Rows from block 3 of a small autoregressive pixel model, named by matrix and row number. Rows with one number belong to one neuron. Each number is 200 + 40 x the weight over its row's rms, rounded and kept within 0 to 999. All counts start at 0. After the name is the row's rms in percent of the matrix's.
After each neuron's rows are labels from the 100 images, of 14848, where the neuron reaches its largest size: "top examples" is what is common among them. Only what is clearly more common there than usual is listed. The data: simulated grey scan slices of phantoms with and without marks. In brackets: how many of the 100, against the usual share in percent.
# gate: MLP gate (model.blocks.3.mlp.gate.weight, 336x128), inputs 0-127
# fc1: MLP up (model.blocks.3.mlp.fc1.weight, 336x128), inputs 0-127
# fc2: MLP down (model.blocks.3.mlp.fc2.weight, 128x336, transposed), outputs 0-127

gate.227,102,141,218,242,274,243,217,222,161,188,185,281,170,260,231,239,222,212,147,196,187,149,176,210,215,142,197,187,132,218,232,219,214,240,276,244,175,173,199,169,176,154,155,110,146,244,171,158,208,164,149,159,191,136,231,212,191,282,184,150,202,162,242,182,205,157,174,143,219,228,229,171,223,215,280,215,185,176,196,240,245,120,178,197,246,225,185,201,199,272,114,185,193,201,204,153,202,245,233,251,205,183,168,129,148,167,229,161,199,215,153,235,178,128,219,203,257,302,200,270,233,215,206,232,137,151,167,181,187
fc1.227,100,267,166,236,166,220,252,171,247,190,184,145,210,218,176,118,236,185,253,139,167,225,201,211,167,225,253,154,114,223,169,232,167,171,218,207,210,159,186,190,316,264,179,256,251,183,243,179,128,250,203,155,228,171,189,173,250,185,195,148,138,189,182,134,177,132,225,159,181,128,189,208,222,150,227,236,211,178,247,206,214,176,152,141,167,265,233,212,214,206,160,200,294,234,172,247,269,237,281,230,238,219,211,194,139,239,207,160,204,265,234,207,191,199,130,242,173,216,212,195,152,223,238,240,185,266,186,177,204
fc2.227,103,138,225,161,265,233,181,230,282,169,186,231,263,163,131,230,186,271,201,199,192,181,224,143,84,173,221,226,218,254,231,116,208,241,232,170,147,198,253,190,216,146,132,145,130,176,155,166,141,199,206,272,200,166,226,185,212,221,68,267,256,229,175,212,196,195,165,250,204,260,190,143,197,268,198,255,205,243,152,154,209,190,209,212,233,122,215,188,150,193,191,185,203,230,202,172,178,190,176,159,186,253,211,194,200,201,220,201,184,156,204,117,180,199,170,209,141,150,254,180,260,221,220,208,227,211,193,217,187
top examples: low contrast (96 vs 25.2); head (75 vs 25.4); streaks (54 vs 24.9)

gate.169,099,193,205,269,212,195,214,194,226,224,131,216,241,306,146,188,181,264,266,186,187,141,190,151,144,186,195,279,192,197,195,214,191,255,212,208,191,236,237,189,228,260,173,170,181,235,187,145,188,171,111,139,260,223,199,157,243,231,275,200,239,185,216,113,169,191,146,211,210,247,214,204,173,204,213,238,221,183,231,186,254,206,191,97,230,148,160,178,141,221,159,217,182,287,136,231,151,169,128,182,165,172,188,174,223,157,144,205,186,167,213,180,185,168,217,96,159,144,149,226,166,216,218,244,208,188,212,252,255
fc1.169,100,201,201,166,204,228,215,232,231,180,243,174,206,168,228,235,195,234,114,187,171,179,185,137,229,243,183,220,247,210,253,214,321,216,164,173,184,193,233,223,233,175,236,202,208,191,169,252,160,255,187,227,166,167,183,185,215,260,241,196,253,234,224,138,133,192,191,234,241,230,192,188,135,252,174,251,262,171,116,166,183,177,255,153,241,215,203,205,137,173,205,288,200,181,259,211,181,204,205,218,244,204,176,235,148,218,139,173,139,120,199,163,120,152,317,215,190,253,133,187,126,241,191,181,239,170,212,240,249
fc2.169,104,253,174,209,177,239,232,188,160,215,209,303,184,246,164,231,231,214,187,272,181,164,198,192,308,186,210,206,152,150,268,226,138,165,236,254,216,122,217,129,236,289,245,236,177,239,258,168,178,217,194,107,192,237,187,250,231,163,184,266,106,268,228,158,216,230,103,202,204,211,172,241,207,160,214,205,141,173,218,235,231,199,191,214,163,183,130,231,169,226,145,139,267,227,226,175,168,161,209,183,200,144,203,189,167,215,193,227,246,187,256,171,192,272,165,268,204,225,203,212,225,241,206,215,191,219,202,205,200
top examples: head (61 vs 25.4)

gate.66,108,228,201,162,247,168,292,189,259,189,173,255,167,179,200,219,129,216,231,250,147,174,121,162,217,212,179,207,188,203,189,216,207,181,267,132,156,188,160,202,218,211,246,197,197,148,204,231,215,240,112,197,172,251,226,159,175,216,174,181,193,208,283,184,235,207,84,209,169,189,231,262,227,216,198,164,225,126,174,223,255,107,248,247,207,197,261,260,253,178,123,183,131,209,227,197,200,213,207,162,236,135,171,211,201,150,179,252,251,159,283,236,241,271,187,210,164,158,203,144,243,172,222,158,180,152,212,202,207
fc1.66,097,249,273,180,219,228,166,220,137,160,155,242,274,200,149,170,264,230,192,132,224,193,121,186,166,251,286,204,255,207,214,219,162,184,124,188,205,226,178,194,166,198,253,247,198,228,213,183,206,179,249,228,209,199,151,195,163,186,204,225,162,196,276,151,188,254,214,242,222,219,166,215,170,208,267,237,229,107,165,170,214,277,205,200,218,197,146,196,302,194,259,142,240,228,190,243,232,224,157,257,239,223,154,196,209,247,281,213,228,208,223,142,206,252,209,212,229,212,189,190,300,183,167,265,229,278,167,169,189
fc2.66,106,279,268,163,230,231,197,283,209,218,124,196,163,254,236,218,213,206,172,214,200,226,221,226,254,216,198,155,216,167,131,198,227,203,197,128,280,195,171,214,181,124,210,210,156,203,235,235,195,262,205,196,162,187,205,203,246,250,272,145,329,187,110,169,167,223,245,224,180,229,252,191,214,188,213,224,225,228,201,239,188,274,194,213,160,230,141,184,217,180,263,213,120,191,186,207,162,119,175,157,223,180,192,178,148,221,207,121,162,176,122,221,192,151,203,169,230,227,173,198,198,261,229,273,240,130,204,229,178
top examples: streaks (60 vs 24.9)

gate.290,104,203,203,147,175,233,239,176,222,227,203,193,180,217,188,159,133,235,200,168,145,233,262,229,232,220,228,169,248,232,219,212,201,141,131,207,166,237,230,162,171,260,131,140,217,224,174,198,257,238,113,216,219,244,247,240,216,209,179,127,246,193,218,213,304,242,174,209,222,135,181,169,149,228,239,166,253,167,231,249,214,106,277,215,235,145,211,123,165,176,139,192,131,183,268,130,184,159,224,186,253,208,184,195,229,190,194,169,198,196,192,234,231,159,127,206,174,197,185,289,166,178,174,213,253,245,268,169,195
fc1.290,107,144,243,198,219,207,127,167,160,236,170,236,239,288,213,250,181,225,261,166,195,205,174,185,187,189,185,213,152,172,207,197,218,231,157,218,246,256,218,185,142,196,141,171,226,239,245,233,111,134,231,237,155,217,168,229,169,204,207,242,210,206,236,297,173,194,194,200,209,222,144,261,209,180,223,255,217,243,161,143,155,222,159,159,196,146,203,195,211,195,124,193,269,239,137,177,207,235,170,188,160,256,127,179,139,214,205,268,196,176,104,149,123,260,216,143,217,226,170,117,209,216,294,196,210,188,182,175,202
fc2.290,117,243,163,301,159,189,154,259,254,207,184,190,254,270,178,203,237,193,198,213,191,209,196,189,134,172,316,188,227,277,170,283,220,217,156,206,236,162,174,223,133,186,194,145,201,150,165,248,189,195,181,159,209,161,210,215,188,223,157,220,186,180,199,249,137,237,182,206,230,208,136,260,220,165,151,196,166,132,213,170,172,116,215,176,167,172,185,138,178,266,162,254,130,177,171,279,176,110,188,131,161,230,187,231,202,240,211,196,223,198,210,189,186,252,171,194,228,203,158,162,203,233,221,123,178,264,146,253,179
top examples: streaks (89 vs 24.9); noisy (63 vs 29.6)

gate.219,106,226,202,179,269,249,243,209,210,205,199,171,205,247,218,118,162,246,225,233,248,253,217,197,210,179,173,219,116,156,221,182,215,224,99,191,231,212,258,209,151,148,196,117,162,186,123,137,212,293,204,251,194,167,203,299,207,138,188,220,168,198,137,216,161,172,153,161,208,239,205,137,245,227,138,180,106,187,236,262,176,208,140,224,216,210,192,101,181,190,204,196,282,205,234,191,200,235,224,226,181,128,280,212,193,212,180,206,198,182,170,232,196,184,265,213,204,232,181,178,186,177,145,143,210,190,225,143,204
fc1.219,101,226,207,173,214,242,191,262,164,203,205,214,143,177,163,155,144,204,118,198,175,181,247,228,247,106,195,260,176,170,260,142,156,212,159,170,252,223,120,187,193,223,199,215,241,167,199,237,209,247,186,224,188,208,214,224,183,122,237,182,208,212,171,217,173,169,207,171,150,136,194,95,197,191,227,214,135,241,143,238,206,201,242,243,145,222,258,268,201,194,186,272,123,234,237,180,158,168,147,150,214,176,238,195,229,213,227,156,200,224,186,161,207,195,150,322,226,266,212,153,173,229,155,283,264,187,162,213,179
fc2.219,096,164,202,264,194,203,227,196,183,190,194,248,155,107,248,221,217,242,166,188,225,196,166,242,222,194,218,190,239,162,174,201,226,233,220,180,134,181,200,188,238,277,193,253,283,191,220,239,199,179,206,184,298,169,179,172,185,277,134,249,170,144,247,223,150,278,281,256,126,239,214,250,212,264,184,268,217,223,215,224,193,211,234,226,266,200,191,186,177,200,200,208,243,205,142,215,178,168,209,224,242,186,253,192,195,178,237,201,118,149,224,150,64,251,219,158,214,203,266,236,203,212,231,215,128,161,171,162,217
top examples: streaks (83 vs 24.9); noisy (69 vs 29.6)

gate.333,099,104,255,186,160,210,257,190,201,240,240,259,186,177,190,125,184,224,228,196,212,248,174,187,173,222,256,142,150,154,245,207,207,179,152,176,221,169,197,159,177,254,199,219,154,208,152,209,163,256,206,317,248,159,185,197,222,216,231,165,184,183,139,224,180,173,172,212,243,162,234,184,248,113,221,160,248,155,182,188,228,189,140,207,249,174,221,235,304,188,171,242,204,200,309,275,218,202,189,204,265,160,195,232,254,124,217,192,154,232,248,186,111,232,215,253,196,177,243,250,208,230,209,251,200,213,225,153,200
fc1.333,103,151,193,146,167,219,190,185,233,153,132,219,206,249,174,148,219,210,186,171,229,215,211,172,266,197,162,206,156,151,195,198,183,159,216,287,199,235,158,250,177,144,213,221,114,185,252,174,222,194,118,189,178,184,243,133,194,207,97,238,249,247,210,268,163,282,208,130,188,188,186,261,154,227,189,233,249,191,110,204,233,217,210,205,246,159,234,152,183,199,207,179,175,196,214,255,253,125,144,146,208,117,201,244,279,163,154,172,127,225,221,135,192,158,212,173,155,198,189,149,232,231,195,197,162,231,187,215,162
fc2.333,104,169,192,160,206,249,209,216,257,227,262,228,229,206,169,205,176,268,155,181,235,220,151,254,179,301,208,175,120,129,311,208,228,192,170,141,147,124,180,225,211,222,149,152,231,225,217,194,184,251,259,189,226,207,219,222,268,171,253,213,167,162,152,155,151,249,195,196,231,141,162,195,190,130,204,178,173,188,180,195,256,245,190,267,233,261,208,164,238,184,158,196,157,251,172,201,170,216,203,167,200,183,235,224,269,135,182,125,154,210,238,236,154,274,153,226,170,170,246,231,196,180,179,207,236,261,167,134,175
top examples: streaks (88 vs 24.9); noisy (74 vs 29.6)

gate.34,106,152,171,254,223,166,165,220,202,230,221,186,177,199,178,272,140,198,163,186,196,202,170,273,152,247,222,207,211,203,264,191,206,226,188,157,95,220,251,227,218,193,217,202,253,216,206,174,257,226,231,183,189,232,237,225,133,172,136,214,168,218,229,179,303,296,243,221,151,193,164,183,179,160,148,188,156,244,196,170,177,135,163,135,208,266,262,225,88,199,242,158,225,191,172,229,235,242,172,224,207,167,190,269,265,221,164,180,135,151,163,282,190,210,248,216,165,235,182,123,197,233,174,259,183,211,217,236,234
fc1.34,110,239,187,245,222,154,231,295,168,219,180,145,242,156,135,219,183,180,173,180,250,214,218,241,199,265,196,216,261,204,218,181,151,248,174,204,236,270,249,223,175,175,155,216,193,213,199,237,198,182,169,176,224,227,221,235,221,193,237,159,192,215,178,201,193,184,209,246,185,180,150,220,199,203,232,116,162,259,221,205,263,212,81,222,329,265,290,241,220,138,253,178,144,168,186,234,274,152,139,236,253,183,183,200,219,161,208,169,178,234,197,208,241,186,196,179,192,258,240,212,119,188,235,226,185,139,127,251,173
fc2.34,102,265,210,220,162,256,201,176,225,138,180,140,243,160,203,206,222,244,249,236,206,205,172,156,190,224,188,203,141,207,206,171,251,128,177,216,205,175,192,108,245,201,186,217,141,155,158,279,171,222,218,184,160,215,176,183,168,131,236,205,251,216,183,263,168,271,211,177,204,167,160,183,148,285,214,239,245,213,169,279,258,221,199,158,222,198,158,180,169,212,114,224,201,221,264,70,201,243,182,203,183,205,189,223,217,247,223,204,221,197,221,166,137,198,165,150,196,173,299,210,191,216,117,214,163,261,265,250,227
top examples: chest (88 vs 24.9)

gate.208,093,204,175,193,239,178,215,206,232,258,283,190,262,164,225,164,193,314,148,206,124,132,97,208,223,166,233,263,212,212,189,211,175,252,173,239,157,111,240,213,134,223,191,185,243,190,163,157,216,251,202,187,202,227,189,174,237,210,183,225,123,235,179,181,149,251,208,231,159,103,207,206,291,238,191,178,183,189,189,206,178,249,217,179,139,208,188,165,225,184,175,188,160,187,133,233,210,161,215,211,174,221,193,155,222,253,113,237,174,210,268,267,202,172,261,199,176,155,165,204,119,214,234,179,256,225,196,163,162
fc1.208,097,292,291,221,194,154,224,209,303,65,164,187,158,203,247,219,205,220,172,254,232,262,163,185,206,189,173,175,178,213,222,140,203,217,158,148,243,217,174,168,200,267,214,194,176,228,257,164,132,203,160,191,184,191,156,242,152,238,251,158,234,143,128,217,203,208,202,146,202,206,218,207,194,226,206,238,204,98,183,212,166,171,255,221,300,203,213,196,203,227,142,172,237,228,266,212,174,239,237,219,202,174,195,257,230,215,204,220,176,189,180,217,256,249,179,140,142,265,236,226,187,186,159,164,154,171,176,166,266
fc2.208,105,182,244,216,251,186,140,207,238,191,215,185,181,211,150,237,143,235,248,198,242,164,213,206,190,222,137,201,161,212,152,177,176,201,175,155,109,171,226,196,255,142,239,287,175,125,216,189,304,197,226,254,208,282,214,226,215,229,217,232,194,175,154,257,161,206,272,209,283,235,217,214,189,193,254,210,257,220,137,319,129,243,174,194,202,161,201,164,192,203,214,150,185,224,146,259,206,197,166,214,200,267,198,143,169,170,156,234,200,188,154,252,140,177,185,186,136,131,193,173,193,265,218,176,192,165,179,194,137
top examples: chest (52 vs 24.9)

gate.172,100,144,240,195,181,246,157,187,204,179,162,171,209,202,278,185,229,204,121,152,165,212,197,181,215,179,193,232,184,220,187,198,180,202,190,215,228,221,170,271,202,239,130,188,268,251,164,209,153,184,164,166,185,157,147,131,200,199,195,254,185,222,175,132,127,229,194,222,250,169,199,240,243,178,225,218,193,165,225,206,222,95,165,292,143,201,189,218,248,211,195,172,150,199,182,254,315,210,242,197,272,233,315,163,137,156,185,124,179,153,184,169,162,141,214,236,273,212,186,145,230,235,186,224,177,200,232,137,184
fc1.172,091,238,197,185,265,203,181,200,261,255,252,206,164,241,252,173,210,148,123,258,157,130,143,163,169,204,165,236,240,241,305,253,186,201,154,209,193,152,177,206,245,199,182,224,228,200,138,215,201,220,246,225,227,164,166,184,237,224,149,216,241,227,240,185,163,131,132,216,149,230,266,284,158,213,205,119,219,250,184,184,155,157,183,217,183,200,205,150,248,150,261,266,219,156,203,208,218,207,184,300,241,198,226,250,251,195,279,274,224,279,225,184,210,225,169,222,155,199,203,223,159,177,175,166,216,184,163,220,161
fc2.172,101,150,213,232,191,186,172,253,222,201,199,175,235,255,139,230,177,246,142,142,236,250,195,224,195,231,161,176,217,201,202,240,210,215,190,256,150,171,229,163,206,206,185,208,245,241,232,236,204,231,242,190,223,179,209,191,213,176,231,263,169,201,209,171,233,338,177,213,180,135,217,185,273,197,179,230,232,217,166,59,259,175,203,212,85,233,251,238,250,208,198,149,223,210,221,218,192,203,230,92,129,229,157,203,163,165,186,156,224,227,205,202,102,256,239,219,149,221,204,184,195,154,198,273,222,262,195,181,223
top examples: belly (56 vs 25.4)

gate.64,108,187,150,136,195,212,169,127,166,183,91,197,186,263,165,298,216,170,264,239,247,207,175,211,200,224,233,133,191,265,115,211,205,156,235,181,234,163,206,257,202,149,232,226,212,209,240,188,209,180,235,236,171,218,171,154,172,137,227,175,245,183,233,217,179,230,198,162,170,208,234,251,183,183,179,157,228,210,223,165,153,224,179,203,187,169,198,214,214,205,150,243,198,208,134,161,219,155,225,247,239,217,218,228,223,243,191,186,205,181,224,232,259,180,59,261,192,175,102,112,206,128,195,232,165,183,132,142,235
fc1.64,099,156,227,163,210,242,236,220,221,283,192,223,201,271,224,236,202,241,147,198,170,218,160,172,216,177,236,181,293,180,224,114,233,165,173,212,231,113,203,221,204,242,265,265,220,216,168,224,274,224,147,212,187,161,187,169,227,251,217,238,160,164,148,192,163,194,172,274,198,154,250,179,228,191,182,189,168,218,239,241,198,262,269,205,211,224,151,216,174,243,244,177,201,144,171,245,234,219,216,307,108,213,213,181,203,228,263,164,196,254,179,244,183,217,208,121,147,179,209,241,163,254,230,187,178,145,194,94,183
fc2.64,103,248,228,188,228,165,181,219,261,179,253,153,208,179,220,181,189,163,170,257,231,245,246,229,252,276,175,180,99,207,184,269,209,237,200,180,180,233,167,155,179,190,185,169,201,159,174,224,215,80,169,183,262,234,145,162,165,150,197,175,169,141,271,163,194,239,240,207,172,277,188,187,237,217,190,220,196,207,207,245,159,185,204,112,152,112,287,161,178,204,198,240,247,258,179,259,147,208,199,142,245,233,186,197,159,259,207,212,177,270,236,171,193,241,220,244,182,218,209,168,181,210,181,276,244,279,224,161,197
top examples: belly (58 vs 25.4)

gate.42,101,207,178,195,216,186,130,243,244,160,158,140,150,192,139,178,220,176,135,232,243,237,173,206,250,167,192,211,199,162,181,183,196,266,160,280,155,233,196,293,143,147,201,202,195,195,242,235,196,116,190,249,159,236,251,169,173,114,155,209,163,254,201,151,196,234,219,135,241,188,214,169,196,221,168,239,175,135,242,277,228,193,220,107,154,219,276,217,228,234,235,218,175,223,247,192,225,159,170,177,162,140,227,153,220,213,150,128,185,245,212,227,239,182,194,220,195,192,176,165,181,242,168,148,125,208,279,147,236
fc1.42,090,149,235,134,139,163,210,238,137,128,142,217,215,241,250,184,150,229,131,183,232,99,150,225,203,190,233,242,172,163,179,227,201,160,195,214,218,230,191,253,160,179,232,174,209,107,157,159,222,205,208,156,218,161,198,180,164,138,204,223,256,122,157,193,254,160,243,170,273,225,285,221,282,173,226,217,241,160,215,163,167,156,174,203,234,173,150,242,205,197,209,154,187,180,201,125,260,134,191,154,142,241,160,148,212,188,181,240,195,171,197,260,145,188,160,189,175,179,179,166,194,200,145,287,173,173,187,232,220
fc2.42,094,152,199,284,286,257,215,190,176,170,233,137,200,252,155,196,217,173,207,236,192,268,210,168,269,192,168,218,141,130,189,206,140,151,207,221,186,223,160,174,184,177,258,117,257,203,175,194,214,211,222,218,262,263,170,257,200,139,176,166,161,263,211,213,192,259,204,195,231,222,196,235,199,265,172,178,319,218,215,178,203,274,238,165,160,221,231,242,177,138,166,191,221,110,187,173,264,144,268,178,261,163,206,172,219,197,186,239,176,205,176,105,153,192,259,180,203,161,250,162,190,215,239,195,206,179,230,166,218
top examples: low contrast (98 vs 25.2)

gate.287,098,189,253,249,156,225,216,184,172,290,149,317,203,222,208,196,201,200,171,243,212,161,226,200,160,229,210,197,226,141,166,150,177,141,213,167,197,96,152,191,195,214,157,191,132,207,264,157,250,200,147,209,256,216,189,222,255,208,231,266,198,249,199,206,181,186,160,194,232,210,145,164,223,199,169,234,223,198,281,143,262,178,217,215,168,220,251,152,204,253,222,259,149,231,157,140,245,196,152,237,227,255,128,194,283,205,262,205,142,188,204,188,205,258,275,243,223,254,227,213,273,169,164,201,188,212,193,143,219
fc1.287,100,190,202,128,210,241,183,235,277,191,213,219,185,197,171,142,181,212,227,162,167,206,172,236,269,203,250,165,274,174,231,156,195,199,219,169,234,173,241,279,220,155,243,187,191,168,113,186,198,266,132,208,249,171,144,166,223,295,210,178,248,184,169,210,227,189,199,200,201,251,231,223,268,262,219,168,204,177,146,154,167,241,222,275,191,165,171,110,191,191,200,106,244,257,123,182,178,191,228,248,227,248,182,171,235,277,172,193,249,175,207,211,224,177,245,209,145,132,253,254,201,171,185,159,151,134,199,163,232
fc2.287,099,261,244,190,178,258,213,164,197,157,171,228,192,178,135,124,183,135,130,136,133,180,185,183,192,211,206,159,174,189,240,261,219,189,203,286,145,170,136,220,184,242,182,156,198,140,152,161,188,179,140,183,182,257,192,163,218,183,221,206,166,221,202,156,125,159,190,148,292,139,196,270,204,244,218,210,154,156,193,255,162,205,213,165,237,223,127,196,233,144,199,215,241,291,217,205,198,208,184,240,222,208,197,190,208,271,266,232,290,168,203,252,173,240,205,187,194,189,249,123,186,152,201,230,140,244,262,201,169
top examples: streaks (80 vs 24.9); noisy (78 vs 29.6); low contrast (64 vs 25.2)

gate.161,089,195,181,226,258,166,176,214,189,188,248,223,235,277,199,121,179,238,292,226,142,163,264,248,131,181,234,166,206,257,212,185,224,163,208,221,242,269,249,129,246,229,195,204,212,195,261,165,176,168,260,191,250,200,148,213,218,217,213,251,153,245,248,198,254,203,200,242,170,114,212,267,260,234,204,253,225,228,242,204,141,261,216,179,196,249,176,187,191,244,241,181,261,137,134,169,211,245,181,173,237,152,156,206,205,226,238,227,131,221,176,234,187,265,313,223,234,162,145,196,206,195,187,222,257,205,177,216,178
fc1.161,092,177,180,206,276,236,195,269,224,202,247,225,194,217,207,269,141,185,138,190,218,190,232,210,151,226,194,216,110,203,174,215,169,190,231,188,219,153,159,207,228,235,154,177,237,242,126,173,190,214,202,192,217,236,222,226,166,200,231,220,300,202,172,134,225,179,248,288,130,216,205,142,235,211,206,210,163,252,132,192,212,206,212,174,216,179,150,252,224,177,161,138,281,195,153,218,222,121,210,166,299,213,162,189,177,170,213,147,123,212,193,164,220,231,191,183,199,200,145,284,177,94,205,289,185,202,259,168,181
fc2.161,100,204,213,123,326,184,219,143,157,179,194,223,202,261,169,188,223,240,113,214,171,228,140,228,220,281,185,151,196,203,182,184,224,209,241,244,245,255,161,196,203,166,114,148,296,205,214,173,200,258,196,136,174,227,171,207,234,138,218,217,228,216,221,225,185,221,232,201,300,174,97,185,224,165,249,178,176,188,172,167,232,208,186,139,202,245,184,176,257,252,268,301,162,226,170,248,171,200,250,219,226,239,240,204,167,221,201,166,200,154,212,226,186,210,220,178,178,203,124,215,216,174,219,161,150,145,224,172,208
top examples: streaks (77 vs 24.9)

gate.12,111,225,136,186,152,247,169,229,260,152,187,215,236,192,200,179,198,190,230,202,253,133,246,210,229,185,198,172,143,169,191,181,191,139,144,198,201,240,195,186,202,236,192,191,226,181,205,205,179,212,201,202,259,211,252,202,173,227,219,275,174,178,246,220,227,229,194,223,229,249,289,157,214,230,276,255,180,209,146,219,146,237,185,166,227,168,126,142,148,145,194,199,239,161,143,117,173,160,205,253,199,263,191,149,236,196,272,237,207,285,249,279,299,217,208,215,126,236,154,231,229,165,212,154,268,185,118,142,203
fc1.12,091,133,148,192,250,215,246,248,253,233,156,200,144,211,248,238,222,234,160,200,333,225,191,187,214,219,226,213,203,165,256,160,209,256,215,213,238,159,230,206,115,236,216,214,124,177,244,216,240,166,176,128,175,239,232,262,242,181,140,171,183,166,161,176,239,218,215,87,189,221,171,250,239,194,199,118,114,223,133,176,195,207,163,203,116,204,246,177,224,202,242,191,138,251,208,149,128,225,273,164,190,180,208,178,164,240,237,194,199,217,228,169,169,221,185,174,190,173,172,224,207,183,130,213,206,253,252,211,196
fc2.12,104,177,217,119,209,168,237,239,243,198,138,229,236,222,222,258,206,207,175,264,216,196,108,231,274,156,128,210,180,283,276,221,249,195,166,123,218,162,173,200,129,190,193,135,167,215,219,223,246,206,157,221,212,173,211,199,170,241,233,198,179,181,164,196,234,237,177,184,215,212,132,216,279,247,216,256,156,160,124,215,232,210,183,108,205,163,125,240,229,185,241,252,235,220,195,217,220,181,201,186,226,201,194,198,172,159,177,271,194,173,171,196,175,227,204,91,161,206,274,189,203,207,164,206,199,101,279,214,223
top examples: low contrast (65 vs 25.2); streaks (58 vs 24.9)

gate.162,111,102,124,250,165,154,235,260,141,212,160,274,189,208,148,164,232,220,187,191,212,218,255,184,208,179,231,203,186,225,180,124,186,166,212,264,209,210,159,252,134,189,181,234,125,200,162,228,127,175,248,162,179,247,195,223,248,267,257,199,195,214,276,235,121,146,152,220,175,218,165,183,189,215,197,131,223,192,152,256,185,247,179,199,236,217,263,171,223,174,231,235,161,178,140,170,186,239,128,176,164,230,213,181,276,168,205,236,230,157,184,228,241,178,149,165,228,197,170,261,207,178,174,221,169,228,177,113,277
fc1.162,106,248,234,204,187,195,113,210,185,152,156,148,213,204,160,133,204,202,183,179,220,179,206,169,202,277,208,184,143,242,192,251,146,191,171,180,268,255,208,257,149,167,200,233,216,120,193,210,215,179,221,248,138,187,227,194,213,186,173,165,145,258,241,199,292,291,162,215,184,270,234,200,295,184,178,165,225,231,241,212,156,157,226,194,164,167,197,136,238,274,200,220,178,200,176,215,207,133,158,194,165,226,183,191,226,166,212,189,171,172,213,150,191,156,212,252,260,341,243,274,167,162,145,191,221,200,217,150,189
fc2.162,090,199,127,234,258,109,212,228,210,203,234,148,193,222,177,278,245,232,268,221,189,143,232,192,153,163,168,198,204,117,228,127,211,194,151,228,146,233,245,247,244,188,212,161,226,238,219,225,288,169,286,157,213,190,201,246,176,140,218,169,253,179,215,255,150,145,168,227,119,211,194,170,247,154,225,201,209,155,257,172,196,286,248,169,225,180,149,213,205,194,246,231,265,147,189,157,157,230,270,212,205,194,160,218,210,274,144,232,234,185,240,204,208,185,212,203,157,184,159,185,275,198,239,192,134,243,171,219,210
top examples: low contrast (100 vs 25.2)

gate.312,092,222,226,194,215,173,160,203,246,188,196,269,198,181,210,175,215,235,210,298,221,149,176,167,192,190,163,253,198,191,228,173,238,226,129,234,205,156,192,179,154,185,198,129,249,212,240,221,284,158,185,226,229,274,167,283,204,165,176,236,222,193,203,119,206,152,270,250,174,262,228,213,222,286,227,219,205,261,206,110,224,201,169,221,178,171,166,197,257,240,178,272,216,126,217,254,243,218,194,208,163,231,252,180,232,208,266,218,143,180,231,239,283,211,268,222,218,234,263,195,244,174,222,241,220,281,259,213,158
fc1.312,085,184,217,232,184,159,241,153,160,244,133,217,241,213,175,129,209,199,153,233,218,168,172,272,121,169,204,179,257,107,142,193,153,235,232,185,133,227,175,174,193,163,196,217,132,219,179,195,188,195,185,159,174,207,202,213,223,206,213,261,241,239,154,230,209,189,242,267,150,241,225,146,207,193,179,149,190,198,184,222,194,229,160,138,194,193,285,195,137,238,229,154,172,156,235,244,212,228,158,200,158,185,211,208,168,124,117,269,208,182,133,235,222,289,205,162,235,139,209,248,185,243,168,155,297,222,269,254,175
fc2.312,092,285,191,222,270,159,253,203,210,153,164,131,248,183,224,209,198,209,219,219,214,175,191,179,230,215,221,204,216,166,270,191,201,196,171,232,211,125,240,228,231,218,258,254,201,111,197,228,207,169,160,290,156,160,197,152,258,274,190,202,235,166,222,188,153,190,184,214,227,231,185,132,153,201,185,146,189,161,148,250,224,187,217,165,152,209,210,124,166,146,152,154,172,206,149,209,203,231,186,219,235,226,170,162,260,154,231,180,183,259,228,252,101,195,141,277,155,269,201,160,211,254,155,169,155,137,134,196,255
top examples: head (100 vs 25.4)

gate.156,095,165,152,239,171,260,156,327,196,200,226,295,150,231,280,180,129,231,244,230,254,170,168,216,233,175,223,230,243,180,215,185,172,155,124,221,177,238,190,231,195,178,158,161,264,287,230,189,164,253,250,213,211,151,214,221,160,185,210,177,202,219,129,247,127,224,243,234,199,217,170,193,152,242,164,192,264,211,198,186,176,202,208,175,192,157,100,152,223,196,209,215,193,206,130,143,238,179,201,280,190,200,160,199,171,218,172,252,143,152,246,208,175,152,234,187,228,244,185,173,218,202,266,224,228,180,130,150,186
fc1.156,101,250,129,181,133,232,302,144,131,217,200,244,240,177,206,194,235,246,185,238,160,155,190,160,273,171,248,153,225,245,234,223,131,168,238,179,230,160,163,185,241,190,234,215,197,177,234,173,199,241,173,201,196,281,185,178,159,130,176,178,266,141,199,163,187,125,167,206,212,154,211,164,106,148,226,152,230,154,189,184,258,192,225,180,224,181,186,183,180,158,217,124,204,176,244,213,206,176,192,212,231,205,181,211,185,232,234,228,108,242,244,228,134,197,185,170,192,240,195,116,199,200,214,297,115,215,134,211,202
fc2.156,096,259,176,221,218,224,218,206,222,225,211,86,107,186,217,227,225,139,155,183,175,195,183,140,190,195,234,177,136,145,198,253,162,208,235,187,281,140,248,160,138,216,184,253,261,161,239,139,185,206,248,225,186,213,186,232,230,220,223,186,223,217,184,209,124,265,251,139,215,193,155,241,255,179,161,240,214,172,182,205,253,163,258,193,204,115,191,153,280,202,195,223,207,184,198,223,156,285,274,160,230,147,235,184,221,164,176,221,187,165,201,262,179,245,250,210,184,155,223,265,186,158,173,177,112,158,225,216,168
top examples: streaks (77 vs 24.9)